Weights of a small segmentation model: batches of 256.
Rows from block 2 of the encoder of a small segmentation model, named by matrix and row number. Rows with one number belong to one neuron. Each number is 128 + 32 x the weight over its row's rms, rounded and kept within 0 to 255. All counts start at 0. Numbers have three digits each.
After each neuron's rows are labels from the 100 images, of 14848, where the neuron reaches its largest size: "lies over" is the class under the peak. Only what is clearly more common there than usual is listed. The data: renderings of 100 made-up gadgets, each built of a few solids, in any pose. In brackets: how many of the 100.
# u: gMLP up (value half) (encoder.blocks.2.mixer.u.weight, 480x320), inputs 192-255
# v: gMLP up (gate half) (encoder.blocks.2.mixer.v.weight, 480x320), inputs 192-255
# out: gMLP down (encoder.blocks.2.mixer.out.weight, 320x480, transposed), outputs 192-255

u.359:179110160162112174150169165151139119125091132109151156139127155167151078138186143137137123133092149095095091060161150133170168182156100148079157112132197147066121117135091105105149151197145128
v.359:101111107159126161169116088092142086123193147089113114125103130109167109141121116113115101103134061081068154104219138111196122080153118117139195099132150171094136117131160120172153164101166119
out.359:150116073137140101107120165177100103104114123133129072151122136104129141130169131079134145111229107151099106101155139139149116126104123131117096123151099156121147121134131109126142164065142131
lies over: main colour (57)

u.313:126145170139145098178232110153145121142072099162142148094090168135125109131109141124139111135146131098139107077198079121095149092161148138138128120118143135119118111146080155130126106125108155
v.313:119066059191158158149172137100128063087146164137074112153123165100088095127138144102177173101135134130088160111129112141148176127147089155078188121161118127160130154147180091091119144131163112
out.313:110123119128091148196168087174160125167097136141116078060103119087107210118102134133138082135159125117173150097103107104139101084138159102110136121147091110116154089103095155154144116112138150
lies over: main colour (55); second colour (32)

u.3:125119098122136151079133144103065122080135137114149100139128175092083088076103164153125167138098142208135104120210129137161122127103151121171096096116091143149138124088195164103112100118102096
v.3:169152122118157142142182104107119122089050127101104127117127127138084128095159126168147172107158139109190136094168104133137139139115168116134147065159118067157125104109146125123071067138117163
out.3:154108107120089134169154126131134088186135142142153095113125110102112196140109111129130085161193115093178133176088113152108116100146116077112101152143083111150095092057123118194206157109150153
lies over: second colour (42)

u.145:080121119139100158103080147154129141120160128122145119174159174090108135128138137110117064168101122145122145110106123119106115158079096188092158167056093137119111159115173105138153173170097100
v.145:145103126095216147119109127126114082129133116161160161108148168147110100209153121151125112155173098097123143112149144124161172150139168174110175104036088137142087123169152143126114108101148182
out.145:153188072135059125159114063152133108165133171193117176124116103067142101135119132134155086156202150111116136107117070128131126121133121068139133153081124163116120146130147077131141189091129132
lies over: second colour (51); main colour (33)

u.441:172093138170174121087099159139126087167121116087121061128141140085105099091166180147149161193086139167093091133169092152162111172114163158192099134109117106140109133134155086087120175144084119
v.441:142137111084098112163084143140142124113144130129103111144112096124111132154149065088077091098144114133195164172136172089152083058145152110117140091155146135117114094083084148192187104120124109
out.441:133125097136073161076092158199155128068138131079166133115130155101098151145115113146143090162171123111110143165156120146099069141171077110121189104067120131139188162104162075107192068089129082
lies over: main colour (41); second colour (30)

u.153:109074135154156144117150098148072084099234063139130087178122107147131076159157111109139070185109148173168137153139114088107154111119127161111188167116118162121120137118146127180080166109131116
v.153:141129171148136051089134145177041184155142137104079074082140106138137174108082135138136159110120149139157073086116112145100066137119144110134122166185128125156113074171115087064155138083085122
out.153:148142087120151092174120197134170169152187150149151164160113137143077099187099149124161125120131139133178123134111113179164105136102110150116159131067123120185109175099099089165110105126101173
lies over: main colour (68); second colour (32)

u.233:148179078153128149094079108135104137129120092127088124188136151128163093134152150191116106157143117143128134111124135069181126198111121088113132133121142136126093158156153113147155140233097137
v.233:119119190153091095122126134128113152211083149174117107154082099163160146125146146185125143135103068076077152061105095085125109148143135084070115150145188086122128106105160120160098161174045129
out.233:115119177111122058117113101125105194111145118137133122144118107153117092160159111174090162126101160145168125143132149103132111060141148132144119100171151169119098107168147146101156163119150096
lies over: main colour (61)

u.432:150074105108161122092175090169125104066093174109108171091127165088085154088085129131116142145182101121093134099091096114128155086140079142106139094126127140144131164132121134157157150165161214
v.432:092071118198148159099174132115170103120145095135093138139146133112095092179184111126150152145146196091084110089132142158080129130164123174137109135110134128154126170160094116150090145188106123
out.432:142066099108124190120163055061135131109178053144118187072138151121139100133111101147128164105161166121148137139165165100143092066109137121160180129135131161121142127130115157109169104097106143
lies over: second colour (41); main colour (36)

u.289:124131177123102200071089129167130096115148115123147153162144175145166125109058141144080125126079161156150149173147128122120145140080118186025107161063077088147136143172160150129165179092086090
v.289:122122118162171096172137119078107103157113160147170101118156122151156129170091142170157155146153160112157119180213086169084106164123070128204081156117109069156082128208172094068135093075126078
out.289:152121159149130125175178155074198144123164109107109100125111100160140065183166141167175138135110173119154111127096100167104112142131195083165099151159129187170105173122092109136112082187140162
lies over: main colour (51)

u.250:120129110149150149116100103151083142095167119115082107118137138137101099121085141112142087174178154198097116130105193156135150112134119161119198149055095170125157102137135128086155152122163068
v.250:126117132144176133129203148133109163098129128100161194090146123200113138076118156109151197157104155133071061127122138137107173140136084123168126133140148122122136096140121151070043122113202115
out.250:088117133171189104142168093107161066113132148085131059127222101097127130107137124124141175138089108120127113125140129094169112118141112075140109153171140136109137133138095160131103185135138139
lies over: second colour (30)

u.244:104149120101149186128115144088117075163091123179147113167098103144173094101153171186149123112102122158146159154154100116107118132058119109087074119094095118150105105149230102076136163151039161
v.244:168118065170137128096117122141114124138173112115125182118117111069151130169124149154181110156163141160126125132132123176128134122140112137190101133114126128150125136105186084095198145113160056
out.244:190053103143147109138138108073140128050171090152081161116118144074123096094097109099106127150158135161091155139139181106197166090168115138141149086152138135114135172128106143199148151141158111
lies over: main colour (35); second colour (26)

u.180:085162160127150135128187116170133170171064146135121143094106123141124174089085140146135148110178160107122121068097136103127130115159174081103096107149101087117114093107104189124032132121113143
v.180:104123131136101071110100159112088118171091111149172054091121165166160158162099147150144160125095086066128082147133124172143092185132117096156126117169165085154090093177117121149157098159093106
out.180:120154105123118187144090144125136140111051184153150127137097121088113227163092121133093083141158173110163190142104125110128083111166108078117131087115146121121158066065125137075184136140117109
lies over: main colour (46)

u.311:095091141155055100101139098187128096104124190146127151123146153022130164075089170189146113147090105186163122127104115144115142141143190145155135163101119124184148127142116128106165161162096083
v.311:106188181098151122107117130121115199116109086107156160147086154112089109159099076138121111143117174156084125153148101104103115169121134144186151149101116185097180160104109136096091090133116146
out.311:114124170153117144111095170091171103132156085192107166140153107127191123167121151137121141136144131110121120226096118162068083147082095166120079149082134178092128078095176112113159210099083121
lies over: second colour (60); main colour (37)

u.133:167073143145134195170092063161152094121109120136048197134164116145162081075148162183087155146133108086090130121127144128125117088083171120107130121111139123096078161137146141147099151151137136
v.133:097180117095120162160170120112137108132083139129106137160138103090156128115167118132115166051103056111088157095107147061169144083144180085088176093155151169099087124077139192083069173179134134
out.133:073173067092089148135092190139102101138081181151114081160128151163200193166184079093115064039135087123137163123080134099154120119112095138054159123174132116132128094031175144129129141143116108
lies over: main colour (77)

u.315:129150146171138161094140132094130149124125123123104140112125105171142137133122149130096170120111138121115128130168193138133152136053142162128120099079111103129132125050182161151076148124101157
v.315:089096111052117104087176144152075107171121162147162106049153093172104194138110165120153134083134164132184096088135103078118065137095188138099075109155088099153053092139100117088096133079111224
out.315:108121097162127123132124138142145097137162105144154160184165134046123136080109147094139143164173183194143138189139090151126125097127064126160171124080111062106150133149105124145127135110140125
lies over: main colour (42)

u.198:154135175168155119088117074132119114122202074099095161142116134107182050061136161161135136180136197167151134131138126103099152132046159160148136161096110097109136138070129119185082163137087115
v.198:133160209135137122115106158097130134094153108095112138149141153154141075130182149142126181156075153153155123129151116139098114134079147143116132116079137131139155166139181101106079202123081058
out.198:153219165142124119123116169092130185107126127143142066166089127116152071151089127109146116123064181114131113162168098117138127192152115127105095109049122168141118135114120116135119205074030124
lies over: second colour (51); main colour (41)

u.408:096108115114132087142155100175114191180100137109095110113118110192104131178136103189079144094150123115137098084126120118083086124165130150107095177201144154114104165097127161112122071140107143
v.408:125154172119135090081153145143102186176122163111130163163062153235182122152131131207143138102101164113155082063114139112154111146128140116126128158152211155137118135099093169125085089149091101
out.408:173085165159186146138171091095154120141098046097101158085080152160113127101197078131095174097087107075098125151127134136148174108095172133132152108130145109124126107230112138072106108163131161
lies over: main colour (95)

u.192:127111109160077115089130088146037060096109177139133143120127174159156125144150143147138094089171092132108157074088154159146143099182147129087168151118187153145107155122168114149157125133162106
v.192:127073116115119151165110194148130186148088150142155079200161171154084141092102123141095151140033067123106120099120157109141109184161174114114152120152105111122112110140118141158169060199117096
out.192:091135147152128080135129132087144073142157107147096068076110130149130169110141110108142169065097165135163110145092136153150099113098133174136140153144147153126108069131151164103109118129119129
lies over: second colour (39)

u.394:136125173145137116105097105136115139111172081153114148168126160134111069130151143123124105148126111142091137119156119122094161097102154172097163153055102140153141139092164107114081178130094106
v.394:103181136183119089169131164117157167146061091111146138134116177153086153152127126095150094093129137100143103130145085180133136158160124155120170110141136107216155146132144111086085119133133164
out.394:107105141202114115085183154156125121086097146137141064073102148095108146153141124090177119129105175118125052101151141182145105180194150130135086137145105179137132113164091124080140107112150106
lies over: second colour (42); main colour (41)

u.416:188185120148100090142112119093180069170108137141074130097122198085166105191156146112109112140187141059119147070156128140107124157116071149100165081128140152164114118060128096148120171138057119
v.416:117170077118106110065119114139123092087155103170102181075149123141142159116121162097184102119163178138124111169109110152071143126162095169134146164162126132144144104109124078091128133108151181
out.416:149180162129170132111138110108144160161094083126060157191090096079150042100114166132126166147107118183101119070200136096133192127075171091124067094119109128124115145163062155175077141130075108
lies over: main colour (57); second colour (27)

u.253:140094094140199117118088128108152119113098083109148169065119134127162103162143146152139148177170128099103125136115140155131185124164131090131132108054119119158070160105163162109116106154155132
v.253:135090179093149156179171116071154114134081134088139132165157121125127113114128134131117162169119113083078160141127114141132177113103155092120142124120107108140089172197060184063071176156134160
out.253:121136153104125150136136122085196140125145109105120137052103121151175170151187056137100090119138109068097182150059136141118114087139125071125161146085149171086151131123161127055148102119156139
lies over: main colour (39)

u.417:149150081111185171081107090130112149130085117164114163104159126095104166111115117188098079095156112116115206104079153092139150085107108117149196078111109101104124118057168186099066167150126091
v.417:139146148180084154119130127138122107079169160085108121114158094107137089191121146131182130132050137124161093099147159086183118139133159146050114132144139186090144079083098115148175209165143135
out.417:140179135121108026117129121112138106114094112176101173173154156107135095154185120134084142125105178158133109104122116072123133132142176141181109127162116123070089128082138150128057157152057114
lies over: main colour (58)

u.266:147138120149131108084142056175050097137180156115126182151098106095173094082109149208131118115151159166160127129157106093108131092136146111095093180175129091145106102087198141150078158130083143
v.266:130146131100116089131107118074125144134150120145069152174137136124187087106188149118133103130130139166087143096130111133066153169108187174164121203127158170146151147171101084131092077137127122
out.266:149129155101139105104121116111097165146073103118216123122127146167118149144107158204108159126088146102146081112153118108142112173153109108124099106160135132104178094157091133104145136125117146
lies over: main colour (39)

u.199:152054102117167137106098116143173154074109193137060210061143116124167169120107121143142118149183150093091148093107116120115085104098158168115132136135149139196134171122162114157080119104157154
v.199:118205151153071132146153127124131072101090176101101127139118093100082105129124107094092143081102102090118181091152164175130138086136099141054120097176143162134113144154100164148139168155148088
out.199:122133110089137129104164139147183168103166152061169162108065128118108097151089144094173126154149159202153110116086113141118134175095087130147073163143086117191107166139096145185138076139173201
lies over: main colour (32)

u.256:158158113107156094196072151112116121180121162104160071092126090168077097178156109167134109135154128107147127097081132127129113153124161132150169097120118131109100122109153156098128179194156104
v.256:179157134181140117139088078180137209110108099163083166165114083087136075145129144191126145163125160101171142117158084108135141131152134131203158116136148087133112126133189165132174075144085109
out.256:163144088121107123114172175093113071159143142176142081121101154165141127136197097123117083092127088112109176161182141108164115111138166118106126102142186133137146091124138113138160128142096123
lies over: main colour (71); second colour (25)

u.197:169138159115143090173064102143114147103138139116141142114151127125111143197108091179094083127156115091159189130102130082163116106110087096131156085127109125064107119053149173138088178166130129
v.197:086140078145085167175153137124133131096102101088146070114125093136119104129112116097158148160098078113093121142085126151131166133136139104040172126117114131106076108085161215112125121087162179
out.197:150136149154192141143140164129095155100118086130094129127196088108115111108150130087102178136088144182142084161137155134143125137085131154176166066118103109137140112121139124101100113110102138
lies over: main colour (52); second colour (25)

u.332:202112151126158106082081144131151128067185080095093140183073157135141078177133099098125103163128104129114188131090127112133161128099126127123189147108117131073187136136106128205174137167132122
v.332:126195147099070106087181133103125083128065176145136130114131086127185159138175126142137139045101098104196124118139067108059082130190125115119090115174163112117167101105122098125146110106079126
out.332:124107147127110070149111090139076076128167132089150116128145130073087142070124130205136129101145125134178126168179129141196133023147163076166135095162129100163123183168187123122142191119188105
lies over: main colour (33)

u.18:073125140091055174149098116174073142125091089150114142133160118142154100097138150147072130127086065139113137087113174093152131111144171098136148134080166162095079130172116164109112093159111135
v.18:201164200108153113109168114132143100167068132130097093137131079171181096149160152126146114096174072118154118107119117098107069128154173105123093123127179152149102074126030109191135142088041197
out.18:119170153151164136148132145149105076112137140081060077166223080135109163084157180095162150099113066125114094179091134128136130126118160095109121162145090112104116157099154066147136137108161134
lies over: main colour (82)

u.25:180141117136156159132138115130096154085137169146070114119142121140163139094131167150075118134117139162105078071122149103140158125051142190082091125120151102129091157118120174144101145164106072
v.25:085122143139149129116131154119057193151086156123122112100172160170146157118074148166112157118133124110078091095101158132121085173070134116127158149099136171146082123115118157102064116157079141
out.25:134146111118137097141062147063192127104164103114172116136147092099145165134136112138112154172165096100109159183087127180114126110130067063211148139061125092098124123138171134071150155135139082
lies over: main colour (34)

u.237:156156197143136084114147109182147157085117140167108186156145116095109132129083149135093101195145125124148143124111146155130164115164091154093112159136074119143138097120132119169120219142118116
v.237:083108186111090129178136133110117114093097172155156105196173176163127143126123138152081182107090196160142112120199156091087103152094112179123085091118116155132158126122165126083133124149089125
out.237:153137130139184123146177112114159159107141100111151150145116135149064099193163105123160120125091165117168118154215102160141177116145163172141133168141133122142148154153135100090126095120162138
lies over: second colour (28)